Weights of a small contrastive image-text model: encoder moe top_k, encoder patch size [4, 4].
Rows from block 3 of the image encoder of a small contrastive image-text model, named by matrix and row number. Rows with one number within an expert belong to one neuron, the router's apart. Each number is 500 + 25 x the weight over its row's rms, rounded and kept within 0 to 999. All counts start at 0. Numbers have three digits each. After the name is the row's rms in percent of the matrix's.
Before each expert's rows are labels from the 100 images, of 14848, where the router gives the expert most weight on average: "colour at peak" is the nearest of a few named colours to the mean colour under the peak. Only what is clearly more common there than usual is listed. The data: small charts drawn from random numbers. In brackets: how many of the 100.
# router: router (encoder.blocks.3.mlp.router.weight, 32x192), inputs 96-191
# up: expert up (encoder.blocks.3.mlp.up, 32x96x192), inputs 96-191
# down: expert down (encoder.blocks.3.mlp.down, 32x192x96, transposed), outputs 96-191

# expert 0
colour at peak: pink (57)
router.0 082:527483472536537537526478487463459511499513489510501517499473522519513481521505472542443496498516448501507495495483468485520512503469509528548467506514490511480524499499474497469509444552525540481508503526541487499470465470545493540507533497512528479484543461520478528523494508434514488473
up.0 113:469482444456496480545483494495535489536501480530479528476481482521506482507522537482531512496447470457467506524520545546464482545545447475509525479440501496519488513518508488532499501487450544559497497510515489481513513496498505493491504506507480498530486508481525510472509500487521512521
down.0 107:506481497494478513558477472497479470536524469495493503469487437503495486520504510514548535491488513462474485518516507523488470512520463516537558479475528456511528488484477510548536481504499532517446484531483489504489532510548502528527507494507541489498481502507510495464499501437519516507
up.1 107:489512462447488546512471565508519510511499527529448525468492507495496518480533491499508487528522525525470520473476531487481465503511492475484525527493477548532493502505494509551479501494461502509524519510459475508528495507481507483489482527542488477467525511506486498441499494496484508505
down.1 116:521507533463487520505512496500550501483509495515473499490498501490460499527479522487489524460499576520548493512483500474468494468491511511502510485479473516462477529484535435495478500483483461477517501455516513492526486496512493489479523439519489485471471536465484522478530502529453495517
up.2 100:511498462487493476498516519481521530452459515568476528498519514499464523437481493480497492489479515541491533463484496527512483494500488498474533500470465519513455506535497475487481508496459509513513544531487541460513501478476496468482522518519534528475546511460505513475486490550527552519
down.2 104:494528495553552506529493481508528507516505501532492497474489482493455494497518515532481502471445507535483483487546485492493516488536478500506508512487469525467499515481532493481516495510487481513464481503492482487500512510510549488458519463538505515462525506531517510500532501488534507501
up.3 088:561478510516453477510481475462475501504494454461511458552507464488512509519542514496530532506465496472512467497536518511512505507528541507511480491482558452493508507477473489502499471508512509520455478514541516480505493502510474509513503469428518523471450503507518489512492499453524485478
down.3 110:489493465485462463494497559528533460505502499463504513498498520455506486494526488467518474509522492503479548493487508534511430522525482480481516517498517482541497467532488492503504516470485526497519564487486480500516492511452503459525488558492462496505511524501493488454475490492512499516
up.4 093:529513465478501520549478574519518493534478478508426476497490492484527517495530491473493482544485516526461505496503541499488459534503467509481501554482529501535462531541504494541499500493492502525534510476481447494525505507487515479473491490507482473428528513493524465458525505479478482526
down.4 080:504519528484494515530540481486533470514538492496477503488492444513503452554497539521507537501500514443511502512509527474470485511513520527535487488489504548481476509442520518522543492486513498480502469464527471515489486483521510521512504471539468471501449504514512498477486536484478491474
up.5 083:527521477486498493515471504512512526533512492511482510479495541460478482466534560496472511464466517568516516453505475513558482476498476538508493481481458506503478493488481466475455474488490497475514502510520532452502481488497477491481530494526514463502531503511520495477501494528495500489
down.5 088:528468530532475465496507461545468482511494470483475483543452443497503502542502514530462503493514473521488479480517483499508467483513496531522471508504519460478480529495522472494543495517532516486482524480502470474516482519551528497486538471515516483507534484547484500495506433454555482515
up.6 098:528541501473503508517474515498506541537509500539495506480480543459482490466532533501467499453468527558531513474497475523551476472491474518511504488478460513496492479498488463483459487501481513486532506499524530469505480519487484487483530497503529471511540511506517498476503478524496506490
down.6 100:497470508517481479507486459542472492499498483494479490534466447507496486545506531542460520483505471522505477483532488491507485486511486548534477500503509481482471524491516473474532480506536505474472512490512483470509489511560502515469533472519522479499511480535485510497502457458534482507
up.7 078:460488449457537493522451485542517519531511497518513502443523486485508495502526497513525485473485498492491504526503521504480501539482477532484580476466452520502476492527494481511462561474455530548457480497470517473483529489483484498509488541535500486522524538488498514472520497513539515469
down.7 080:508524465521484519524477474474499476517527446492506545481483460500520484514533532517496486475459430489510445559522495440459462530499512493531492488501490490515518544448472461503537492519520504553494496502498505500502437504536523541470513487520484480528452494506484507527515487467520524474
up.8 086:498524473479501508501474536517536525494476495525461491486525531450501499437517508492518474484482553530498511469513504513502460487516491494476508499472490497507464522536512472512456516504471497511481536472439508478527503530451496454488474541506517497489521539493528503472513516558508518483
down.8 082:525520499523535530546511472490496505522521494543515509459471475527471546478480510512481516500442514498508470496503486488527513509517458484525517523477455544462515500474506463507506503501478493517474483525483528482513443493503545512503522456536483520475522486517474494485519480495501536542
up.9 083:540532498476485491522499539468504490487523489516432483490487505499512512502514530486499511514458479459529453526514473542519495548525511514508515510463544455552459533512539494542518531499481507495472525451500484482528526511474506507500464486491503483494517534530488520475477486510548483488
down.9 087:553500492544487454485530473418518475487521460503519501501485482513528500535469525516506533466510449485511489501498509502534500474516530476497483481546505519456480513447484521493501525522526538511492473520522533492480507494513532531495508464497484531513480509505473515487496493502524532491
up.10 107:540555509482463513490520549518543511525468510511458488502523495454492509469508493487521472515485547536453539437483522500504444494514508512457506579493510504530447519508514493502478516475497517486520529479461503489541510519479514458485495504508519498480540525504503482465504491518504508492
down.10 105:529523499501516521515524512502540499492520525535454458481476536488486508511455507498485528516524557503500518464478502495515503498485490544508500524463459557457440486506554482534513486496472485453479498458514477538499540490503514509510471489540492477438528495480488516469489506518492500506
up.11 120:466494490474507521453469501506485522479474528540529520471495569500478504473519497523486496464520478533516518508468481500511502463502472474502522474505445511476519466497490507482446493512470539525508495523509562487501503514475460490501502522485510511522526491492477546514482493515489520506
down.11 122:462500515492500470469454467509516546475491496485526520514481497503488516522460530522478461473492519548530469527536491492484537485467484501534475469524467505478500505485486483467461483466508462482514525486537530474505492510503426481488522469481543471516482465502504505528518486517468503509
up.12 094:497515459534532485538468490467510502521505506511463558475483497483499475476497511515469512496482478502488530517541476495516483532524513562483495543475493496484471528486519453465508496495504483491507516494482485465496487519506519486485532501556464493493548497540504516487494515455526520489
down.12 086:508503506535501500480511494530510499498517521512511508498519486471505490508567469487476486499470469524480496509537509473564494465538527508489495525496502521458525521527485485445510525518515503509496525498487477464503487502464494488440518515480481511503530508521521489479548482479513467492
up.13 087:509533472515482475503511523499537479526500487509464519492517463477492506481520511465533482509460495515490504506529549534518466490532505494458543534462508502504479516526518484489476541467462500530493539483476478466545520500437519430464502483524486526470533542522520494449504499507531518530
down.13 073:537518473535485490491527500487469456512495443502523491528504494495488478514469501522496513516553478470520539487489475523498505527515517539501484516512523526527469492495475520545519510494508475503491473531508510514461511527512476539568497551499513507511503496518507490512460553477560510467
up.14 097:519526454503496458512446503484519499514496468519454487525487504465489462507531538475488508477474541574495496476541471511485485538474482548518521472471473520517469519507487455498479471492489478504489494499511513481516527543513468485483544531475541483480511511518525495468502493495505520522
down.14 105:519489494499488512520478488501503471489506509451481463500515484474532483511546520498490509479488451466442490481514504514515464528549510540476466511486524462499485572519509492506552502540545521486504513499519460508466507526478544523482512490465504512548479529517519526511460505522555480457
up.15 103:541508535481523507519475511487532512480548501498449491490522510469475518522497481500446544469536524566544517484519482489515485458484532545503497497487475486507477535511497483482475494526495473482518513477523496513520485513500465500468511529502510488471496511524478533468519526522508468457
down.15 102:516502484512493499510536541501490460516475502466463485550484493461532490497525513460488517525512473438490493465482506482540468500552538500475468529477518504510492534483531493503505530506501534441522451489499458493504489492481556488489514471517471485516529509517502493482475523479542494487

# expert 2
colour at peak: grey (52)
router.2 083:492519471544499531514499500472478511508487484441500523517449512491526487533509493548463503500520483483488490532500496458522494552507514511531460492539519482492519502491472534480519503520543546468485508503515485509465470499527481537515506499524480481499512460535473539479504491452522501441
up.0 131:518507500467496489505501542516486505490487522486491457502536528460515479503541508494506511487523485507501527462479462499530449479530515527492483479496488531499457504523493513513489488524508535478500495478509500507494483470502480506510489512479527481516513533512497486489459488518538486452
down.0 143:485485543493460454453515485490501512495489522466485469539518497509543475498489539523489505508507489479528522476480484558527508507476518535537476484512513528526484487506498514521518475481514514481512547518545496492443487482504480500547482527460526478518496495502530483512460479488488488506
up.1 088:538520512491479478514513526517526493509485489518495496493549479469462542483521490465538484491494512512472505476501550525502468487501528492442528501461487480530482497548495495518490532463442511522487488514493502492525531482453520464478496478494487528473515546483533455469530494517521515526
down.1 075:480502473511464506499491541477458482480496520522520472491471565477512455499523483489513471492537444499437502478467514519500488475511473485503480472534523536469516479542512518479536501513509551504508509500470532526474571522468497517497509521496502511539514485521499532511494501511500490520
up.2 098:477490481512554459462489514515538510506503500533519538459498524460467480486482534503462479466491513512479520507527478520514525469491532512479541504453458490495480505510524493492498501483448471493454509548509492487495525505494522492475515518526507484509527504498524501476536510498530553515
down.2 098:534508497474471526536514541480431482475483507533502488514445525521521531472493476458530505517527478475483490492449470504514476510502490504537501475505512499515468466511485506537537496501503557483500512513482528514495541489501486532529485508506498504490519496500473476508463447487501538534
up.3 073:478483503443526486504497518519495540478490509496488484475488522473522502500542489502507512474510504524499540500515472499537441458530515497491514463489490487461472496502500502518453500538488547497509492496484492479509472493488475490502479511492514475514528545504497485475484481532527499461
down.3 083:486474520520453445471507504496473492486460538486481452553501472524516475488517522513515504524501479491495482439475494550513528477485484527523487468514533518507497509504521530513549428519519542494526532549519486497449524502519511505512516535454529524540508466518488514549450478487498475518
up.4 124:516452477516534454480461470483478511498512505502522524505499508476519530490515527489468518471522499547520483506519523480551527485488515525502483502515467529486493517508444469448448511488494463501482487522510508451480477460467475487457540509500464527502523483511511525503565490521502486500
down.4 148:502511451509501512554516544505526492506485472512491491488533479496510494489521446484481484479502469489447529497519522499471462532562490484444504553466511508507499535544489489479538552518492508527518488488472485507520488536506521517466503518497467497476529545501535509469525507502537507490
up.5 121:515498516460505473502490495554547489508490504522521495483547510490461497471508515460513533489487514515480535470524508542484478477499478509467539504442458525524457503533482483523488528449454461497478489509499515480517490477496472468504508499505496489518490558494554450474494506541503506512
down.5 113:473519505464545550507504509486530520489504513519500520454490540457477486465508483498528472477477546504489559528507499512510473485487449460506541467469469501472522472510510478526447520486454537510518545516458526484517519539467451470507482541506523489476513539487519518475533501520489505495
up.6 107:518524482436506538537510511513481526500510522494482487463511490496491501486543499514533485531491492479501522502515529465471504534522501540509484491451507511545454529503463474541512497524492509485474497472512481497489480491497499510494471529523480464500511511502491485506498503517513500419
down.6 124:509474499490457473449463478526500535454510495498504513525501481512481500491511514539472504451492520509546460521507500485519533477498465515558497461518485524499509491509495492447486506512496481502468489503515541458493457520497453528502486532500524485509508500512457533508518485522528487465
up.7 152:457541499527561485469482513506536467518503501521534520490486545487505476538442491517467522456513495513510503538485470486512507505463494507506514523530486486455491494478523503477494529477496526513471468476499504531529480524511514521499504496541458490522513493527446508471510530470498494545
down.7 180:497523531481477472517482471523527492545538495505513521474517502447481492493498503549489493492513510529504512519486487514472474508508506527485500567502481487520493490534534475486476516474501482504563535472466491473500449561514519432505529472515513550470517519509519529465516517512519474489
up.8 080:551522522468483493483518559556521501521509487510510511516535508455461507496511484459516441498520497519524504481502540500509484476504516498472505505469491491538497479529465499496446513461469476489506510509519511473520509464467443469501480552483507492505511520504538462510507514507500476477
down.8 068:491501493542516519508510518475498497502468537496474506481481515519522483538517470502511487529498491515481501488470518470493504442457471488489505498537527489458520487467540550508498485515512553512517507481468479526521544511492507501474486501518489526487518450529460531501505515454446468542
up.9 114:509495514516494462499478469505518509482510513497506491488513473496497523464509548502524508487454497512482497471511519494527509486500485510456504458505505473491476550483519457474473513510497492534473512478484500435517479458471546477450520452514475579536510522493496504539492485558518515495
down.9 106:495502474521475490495493506486493453479491497497458451506532480493539502535524473491557497534506498486463518474522514532499478476494471508488514535511556470502508514505519535510532480511494545489494473482463468532533554516483520528514482509501483520455517513534459509477469522491518446523
up.10 104:459528474500529492529482493498509494516480534517480538489522481475507480471538501504502525512461512530468532520568477507491460519522541518489515496462490517492448546501478471513518499480497537480491535523485468488496497507502520497456529497523486478483521525527518504463531468501546524490
down.10 118:512460486523519490508485476525471554481450489508505518525511518497529495471517487513455491491512479503510488517539462506539500496510458543553496500499505499483500486530452492486509466520519527487515496527461483469464444501545468518483491534498523473478560484522518503487514467472520507479
up.11 064:479491458486530492535495490501511512495481476522510575462474506511513513484522486488483464496496500523480554515504511484490455476477486504482552488487487483481488521503500468492470553503481504540532535489466515475529484489474497456464527491532485521510531544466517501490521449545477557505
down.11 064:483479514502568518465488510459442514521462540490512473537461527491516490491550493477467564533518495523485495478489442478519535482490493517515484452509482536468528489470463516522485438523502528499500464522521515543464526484487473499513513531430531492506504469515487506532479505517496499498
up.12 107:516521514465518486496465533558522473537473503527513450526554518489508505516510499430487511483516497532494497471523540499491498500512512501468485542480491517514469527513449485505469530458487451510467489486546510505546499464471447494479530536476478491519466521516544450509511497493490477516
down.12 109:488499523521453486498501518461510493485471541527456465528541510500510497501502477501497507501512481495465496479476538537494502455504484509452487508501547500483480526533541485457520502512510524512549515481470511496508521544479515505457510490488498536504502520526467553495494516497513444531
up.13 061:513457520481506489530498493477509508513534482529506511452497503485487525493492493518526484501511503465501516543471495534521470504498494484489537510473485499517502447552519498534438524511458527513503515501464500504506499498441510472545454505492511552473501519469484515458507503528498499512
down.13 073:531489468528505522511512508473467496484474537508479475512469504531498499510532483497521524537486460509483480474482513472512504459521472511514500454526545521469510499477493526486513469554549560482516515472483497510498562500490497527482504509483504540523526463522450522525465484497501482505
up.14 079:511518506486489519507548523490480495487492519491512481502524481478463529437556494457549475534496489474493523487506565503510493484509520509465523483467527456551502499511479475528501512486477495503509534509486497475504509476443510451489478514464506526479516523475532462510508492536497503496
down.14 078:498496461515463513508497515463479467509511521508504506488447558462505467501528474504545507529520463484450510502464478515497468494518462511495518490516516534480523467503543493499520487526519552481530521481456496519498538534445507490518493507490501551508518500512470552489454516505519497502
up.15 128:526484491483467468466472531574517475537489480512525491526534534454482491515514483422515500506506524556490502461521553482526508478508508471482489511479481526503504506509465497457471519472474489502492497514521523488556512486469457488463514550485493498529485505499531468488549512488491483518
down.15 129:459499499551523489493497485469510482491490544477501498465516515488519523506489490503529498523508483454485556463504528521537523475454481520433502548528515514464507509482516538478493530485522498493542492486454485510498514480471514495500500488488471541505528489503489514506481530491475461523

# expert 14
colour at peak: black (83)
router.14 083:563490482524518484529477507419477515474486481516472473503503495526531553448493497459505488478488519496484476493489513513570481536486505508478471525481501502494463527496513466526457492497476518486485495499503502477521520468501537513500497499488470492429523487507493494525508468481529534516
up.0 087:482452511544493497502502441506518530492520511454552504478427503475472499515535461535525517548541513486503499484503497490487533504513491521514556496516510501487536495476476510498510526514541462493510477505483506520484478525482455464501495484460504522508492506468484504440520509563483494479
down.0 087:490490553483479455510545478508519520467522510495540478516486455497514535465528502525524469509488497500512525493507510494545509497530482510482532456490516504478503480499483490500496555483499518502528566480475513439520497520428502437492479499498487518475526545477476466486503444551527534532
up.1 143:534456475539518485474480490487484536485456469522497455536500527502544516459490494487472537474492511535445481476529506506546537520490501521469492521493472496463450519516447495502458501525487515512461474531500517487469520510513525511465508516460496478472519509500520504489529469498539561513
down.1 133:508478464525533511460489486476476514517505498506471515517509520497487489503435513492463539511535545497501499499464444517491524502462494528513496541524475505509477534492504538514467456502508488500491441522489523539469509482556488549503524507497541500519504422488504529516514536472486492502
up.2 124:525531536485487513528526513476499475515510505495491548490514443509474515515499505479547467526478513502540517518460538504487452479483529456489530491502537466522543486471524482527490498497483505469516543479480476490539493473456519425511498464506489548484489507485486480520497485504445500542
down.2 133:489514502491457488498460516511515497505497499499529520462481544494494507517475501501504469470517504504478497515516513514476458471482501461515498521513497479503509460516533506495533485481492476473521502536528520510518479504507521513507516431551474468507464484470493502446521508485484504537
up.3 074:529498515500475500531484489521470499542507528505482465524501475500503489483562529492508544520473545530505478485515525486523561462511511552494525485492501503463475493494500512493459518517502492498443473509504503482514549527466464479463490505506501496458493511529514499482501491542512506486
down.3 073:505482466528576499480547475526550503517520491499532517474476521478460468508464467506483470522502488529473512445512454489506506488510465520496536523490487472513526503473483526502488466490498510506492463519451499473481523512571502470515536526513526511545553463511534526513502540495486492478
up.4 098:523503493469464519529492518486467510497512512524459493538467487529499488467531522476500516550464486499487469509519519539503494525529439523560491501477547474534466525515482482497538487494499505491515507494523515481507488518471453517476480506503520478493499491524478493515491485504499474477
down.4 104:516523502548558488489521484517504525553494492504480473455498568495505432515497495536477484488487487540476495464511474505502524487522490525516514524523472470484512489485499540483502467505480500525453469512519496504452539514567506515510522484520507476510519490540538513505526521472498473486
up.5 061:497524523491457524482530503526522488506461532486494488545501478507486494481523502460537571530484512490500488496514533492481540510560475494500523497481543493501482528482488484478535533509523485492485534464521508496496524528457486494480490509471480512518467537487468521508479486532488492482
down.5 059:522524546524500512509552507491503486526528502494501505464475496504493441471538514546528482534463494540477498487494510454518516512533513514510517477553523457514512485466501526481523524477484502506456523480478495475481540512488530453522511470500479484487538511521493475495489493513493494494
up.6 125:523470495521515502470494496474504514499484476506477446524510500509532519473472517485491531455503526535465478478499507487546527521482505520465512510515467499477459511494453502521443523512491495508455480512481508518480560499497531491488493532447473479475497503501493493501512457513527554531
down.6 133:485482442516509514476476492489494484510487499497485527510501502493466497517445493478469519499551526484497483494452449499484511508459487526506512532496463519512492508494511529524472473502522491501507435523462538540486509489559490548490537527501536497507490434485508528494502519462498518497
up.7 142:481476494498526498456502502477507517497472478502481439503524516509484491490485534489483509447504533524481477491463479457530535531480493559490507489521462500503473500499476506522453503493494474520472467505482517523440554492505537508524490553455484458478491487492533475491511495482526540525
down.7 160:489474437513486539488486488493485456504478487482484502520516488494454505512483495487494526489554525489503464484443458468515529525482478528487508512492457497520508508482494516518460485516516496516503460513452535532481513488535494535490539549477502516486475450501503522501494511471531526478
up.8 080:456526512488472534495503465535541478525472504458533498491503489467485449551525505507544521508507496469484536520515532464465523485549468529505517483528512523492515473461488496483520524487551478491521518462502511528501476531481480496510498495508467499512447534504506514460478529509465478469
down.8 057:482546531506524502488494496509479506493490498504518541552514476479512532447535495476530523545497519491514531531505496488492520549525478463490502498493514492505527480506465507519480495484486523510500553502450482490510476526454492421487479532465524542465536534518510471514521497500521522492
up.9 125:546485477534484483522475496474462527477486478528483486536477493506541525458516477493489528520488480520451491497543544544515496509524498499466485531483511493489451536519450502502525489535488520530487497518527515468489497541476486508456501480460505502458514522501509507498514488514519531481
down.9 125:520503485541570494460506495491505544536521509516471492473511556497510459501437486498472511492526535522479506489488447533485502465499515523509513533532482495500495528496498544506493437495492499499466442530513504515459528493566487526499520472499543506528506441520530535523517550484468464490
up.10 130:489493496473530495506513502478520493522549502465486470441490442511504508512518551562497481453504503502523510476476502467527498506497479542478499499520484513453510497465510491486449551484503500525509468457495503485475507495489517492548522504516463477486498518508481467502490493510493493477
down.10 140:465474486488485504516504477529527503479500503481531494531489463507492529496483469491517455468517453513474463475487450517527547518505492527466504471478500468518537480486476512503511509505497511536485501536506554499482538499516464487497480545434512500529493500536523481547462467495522517499
up.11 102:541498488506481490556489512469453535482513499524469479529484483540518508462541500493479512523478492510469472504507514545516494516515467535508490518489528473504466526533471505498530481511495500529513490500522518482483483534451471519468494491478515496466515508503509472490505500533504501490
down.11 114:523504483535567502472520498501501525535515501510479487464495566493497443509466484516476490507510506532473497462501471513490522481507501518512514538527480488498514503477493554508489445507480507506465451525507490513463557494578493514510525497509531491518511451534541529535527535480484471478
up.12 094:526515515481458513522548511474526468472499489501498541509506451530448518507493509457543446493479508493564538491479537499479464468504488456504516460466535489503533494474494476510498490486496494499549553479509516483542492466490497470500490499543488524474491505480495477519514484513448511540
down.12 112:501519509488465491550462520492527492491503496508511476488489525492502492534513497501490492443499480494477503500522554502496448493488529483496476509484515467477494474521521507491536501485501509515508521493540484511514484513491518500512505461524462449464452533476529485431532467497495502515
up.13 072:446499481489512491479420447491484474492497492493506503486514511457543507487502529563476508491516457482463509525522516543471485488508482514488461484502510497505483519523525512507497530510496530521521479484464486479471506549502522496493489479513510503522525527549496561540470550499531455472
down.13 074:457521514476523468518488499497495544505459514543502486478537498556512526501497482540488496471491500508504506514525488513464538533530524506466479518485474490499466542526494517481539497482476517548511513512525528504516486504562457562475510480492532491473490525468500462524498491470524497488
up.14 094:472498492490493475471490461481503470471485504464495522492490491500512483496485572538504497513490454455520521499488485521499502484529450531534497470511517506507484496486521524497479506480537515472515518484492523441473505508500462510510492496559500493530517471531461537523441528495526477485
down.14 093:471513502508517478514487475532525539499463476522516497482540507499515493490479478536462484458468488505489508483563492503500510526548526499481463555468476481486504524530508528483538496482475513526494500537535507494494468545566481540493487509516516463465493515500533483491525495458548515453
up.15 109:527505550504505511509505489512515454544513483492490491529508494514527439557495506494490528501471477474534489538528491516491499489528527487543509462507520509498485476477518527540496513505536503462457496467521445545513528489523496525510456511497505473524474518536491489486486495477485452484
down.15 105:455504516499534462502468455538510520525477485501512497490520540522536491540453497542488499475472468482503489513535491520465513496527499519514430506466512470516527515503549526502533464511499501517500504481561487489485466545527515522520480493510519473539501506522550514506493528447546476444

# expert 31
colour at peak: white (100)
router.31 097:487525539487478508492494497468489489502501511488525467480523513459457496481530549519512485509508483467501505494483501527471537481517473539510504460519489506543528483519487491534508530475504511486516498501515538526463520543422491497518443478473533475526528542487508502510475504561505486534
up.0 085:502531492502493532533484502507498474517483494507494505508492514534524431575501493529509502471508460500485457523508516489452503496494481514523493493532512504455512501480489528489506485529571508509483463456517485528491509518547487545517512534491494479517441476551498508511487521432493468497
down.0 098:502465509458472462462512485492490492511528496469499509539481475532491485554506508506537548529529520507521505507479512499498493507484516520524492470535551508538466488466517525508478527482529483457495484444524486494516519505481453473535499503465478503526471506494486484493464497496481477508
up.1 089:500508502455499545555483500494510485507540493502453496456518477514504495525494513556491495517502522505497463518503532478409505493499494501494492507472507491500497538495544483522495478526494472529531493448498482529514484541513526512483488485545493491469471499500464528490511538505466466451
down.1 087:486497503467514435450498493545503536515531550505535522520473499505516463524529496496511539498506544543509509481476491484553482487465540497503515480526493502482454475483522549486448519486506506489469475458499502470521507480448475442513515529476496530561506518473494477510511470520472496499
up.2 119:476457502491527494477487478472486511485504502519546476472541515482466547460504496494512486468508492476486544470519493538511527508492477500489486506456461528501528481528475478492508501476449524495531484548535539526479529514475484507518485503460525482510538515457516503523506493533539514527
down.2 112:518510495557490537538495504499514493496495474530468488487510505484521514451475481489439481517499483502490475477532491506449507520519467494490487543464452523506510527510477464506518475514472490502501501542499499532513509501562533527495485495519519484467512465526466532507494525473521521494
up.3 097:518481476490496512501522489550530516509497492462478528503446486503539478525509475514532473529501506508499482517484531479473487487502542482504558507493556462519519519476542501498494479555519455475512538473479445459523459532480519433474510498502478544513488512503482542480500536523466489487
down.3 107:464476524513500457455503465496519530538557541509536488524475520489510460519476488522458554491498530511535492527524506505501525525474521480518469522530475532474483479457547520500455529507492470456482472464509476518519515517494518468536507528470487530513459467491502555539534509480487487511
up.4 103:488501525448495486489498477527482500502488502500514489515517504509501495509502490515524489531494525508538508518481457527506511470488498528541511466516577401530526488526527526517513464487522532493517490517505511509507490542514481483499491498497522507511530539524506502511498496525501447521
down.4 135:516523515456523509519479495524474510474472500503502520488513485533506538482502469504514483504455505478469496497497496505531516461469534514474538502466523387495511518536479529479533476505482535517486516531517521523509496465511502513449485484500502491511526524491501441493528472495498513502
up.5 078:522523472488518508528483516536512480530501489480481540466491485497540465528480491483538470489479495515473522538485505477502446530487534503492554496523534477510468509471499511534486512475530480499453541462445473479527474467508511483498520512537460505491478527545494470468501488465475529502
down.5 063:469479508485493456462506476488539517536531521479500509517472473499500479535486506529545550510494524504516486523469499489526488507492512491519507476532540538498472477466562509527477526505530487468481504427477463475512499530465499459521521517476473541518462483513478531495485500492496486515
up.6 082:528549474553484533525503515489513473478476469488480520535459518528525450541482508519499495489536449498472470548507526478467486490522502484498500505513534476460498510475483539517512508534560502557472484467502470506492497503504500527499488499515490467490463501530496485475491510420503505492
down.6 081:503472509476519473500486498466497522529520513478491504531461483533517461543486517527533537508518506526533490527472491497509473517489513518540500475547536534506455488454538510522467499507535483474464485434508463512509510500495467474538508521486487480518470467523508497519468491492479492505
up.7 080:519524494521500541545492488491497458489499491497495511522481521525512460569491507530515506473518439497490455560501517479486499511507487497523485487545522495454512506478486525489511503539575514532489471463500477515491494504526499543510508510510480488516454481571493515506493508435511474487
down.7 084:509445515482494452468513465480478505504517467469502505546473464545500474552491518520523540514531500515518499508483500494497485506480514528535501447544558503525468506475504518515484508495541489476468489456519488499503521498499442482525503509473497481543474494509502479516475477501482492503
up.8 111:555547486541463515497495502494504480489481476491497519554464513494516490545498492486517506485519487508505441525515524488516495523515504463522472511522526500475507491477474549514505481501561509507504491483510485484506493521505474534504510517494488520491463476564481492478512491422497486512
down.8 088:490475529475510460495518481500507513537550474472534513520466467539477469565462496505526505500534512526512500521482511492497492522491518492534508463537542503526493486441512526536489532485539478502485497448518477507507519503521473494539513530499485493524441484512536453494504482495462492516
up.9 045:511446509502488506509481444496510487490521487489523513511533486475494534493481493491524519530489536498474539498559577498441507540496500439468497509425498514490489509492470501540480512452481485531504487512504497522507501506511472493492496507497499487467473514480501493480543525504526542498
down.9 047:536512539549456503500520477501510484528503489451510466559507504497480474483511499486480484488547527530511459477495499507457489505488471507530502492536498499513530445471501504494469492500518464446512507472491485503507496511509486444532501495473512497519482471513457532535472489541495496517
up.10 151:461502515471485502474483493490464529486499527528537464471527522487454516452536525518519490508511497480497512468498480539486538494501467527511484480495468528529516468537482484510525491476461506486515486537512540513466516534446478504514467488474540473527548515471525503524488487556533493521
down.10 105:500526487555492542541490501506501482477476483540483493471515517477499519447498492485451471515496471485469480474524500500448518497503467497493491536446459501505519518528478460512535476516472496518510504551497512511505500507551537536483486485531515489468523488506476521499500525484511521496
up.11 106:512518503531467531524481485482487475494499491492506507530473516517508464580509504530527513486511455490490449544509524485490508517507482493528475490545524505455519497472476538484520493528573516521495472465513489511485493512524493549518512489500491499515450472558490509502500499434511465492
down.11 113:512458518497495444470510458499474498518516450460512507527494465548487454541482517528523522516520495516506513516501498504477491511490532540543509466534556494539463509470497528525510505482545484485478490471528477499491521498539439499535507503472508486530458498504527465514474489489486486490
up.12 095:474434477476541474482490485517498528486489479477526512468522494525499545492499516527535467447500493476463554512529536494500499515497494455478503499501495486510540492497483489486500486526470482518493500518466503487492490483499523497512505479482493512505514512472517495514537511516485507499
down.12 089:517522512537483514531478507505465504490489512529465497513506469508510509485488485504467496516492487490505494481508496522467507500509481533513488545463482484505496486518498481506516465507499495492473514516483475523521537507538514523479481511504545509485532466562451520499471482441522497516
up.13 140:526543491504473480472496505511522506501533494516473524489470496481496519490470522511500473499490521563483448512509518484489496514504489471455498558504492506471493528503559478447495514498476463518524542467501489460530507542453528471454522474503480505482498540507452537511535497541480486495
down.13 150:531491523461476464464530541499471535478537530507510502528473486535465510517562521481525504497526552541524511498483516485518498487502524460514494479524498479530508459495497550479476492509479481488477470488523505466545535480425452449510492504459501515507516517461505463513540472528478497517
up.14 091:485498511457500477490481463541484497503488502497521502524508494489506477518503486526516480529495502501544514530489461525501509479502496522539511457512572411526520495526521518499511489481541535493517507506486508497504481540531476490495495516507521496514529537537520511508503500506509452507
down.14 121:519531514459526505518481496532473507472466496494504524480518485525500536485500486513521480506452508474475496495499496499525518470466527517469546500463528379497508529532486521484530478510484537505485522524515525518511500462504506512453477482510503492520525529489495437487516473507500506494
up.15 134:461500512469486503468478491489463531487499525526537465474523521486460520456526532518524485508508496486495507472494482537486536490501466520514485477494469529530519464533479486515523495473459503490514489539514541512466519528442474501511468486473537473527544513469525504522492488562528501525
down.15 103:500520494555492541537491501505500475470481483545485494477510522479510516452490490487448473511498471487473485476527508497453512509502470498482491540444451507498512520527473465509536472512475497515501507549494508514509498507544535542483490483527519487467523487509478523503501526484510523493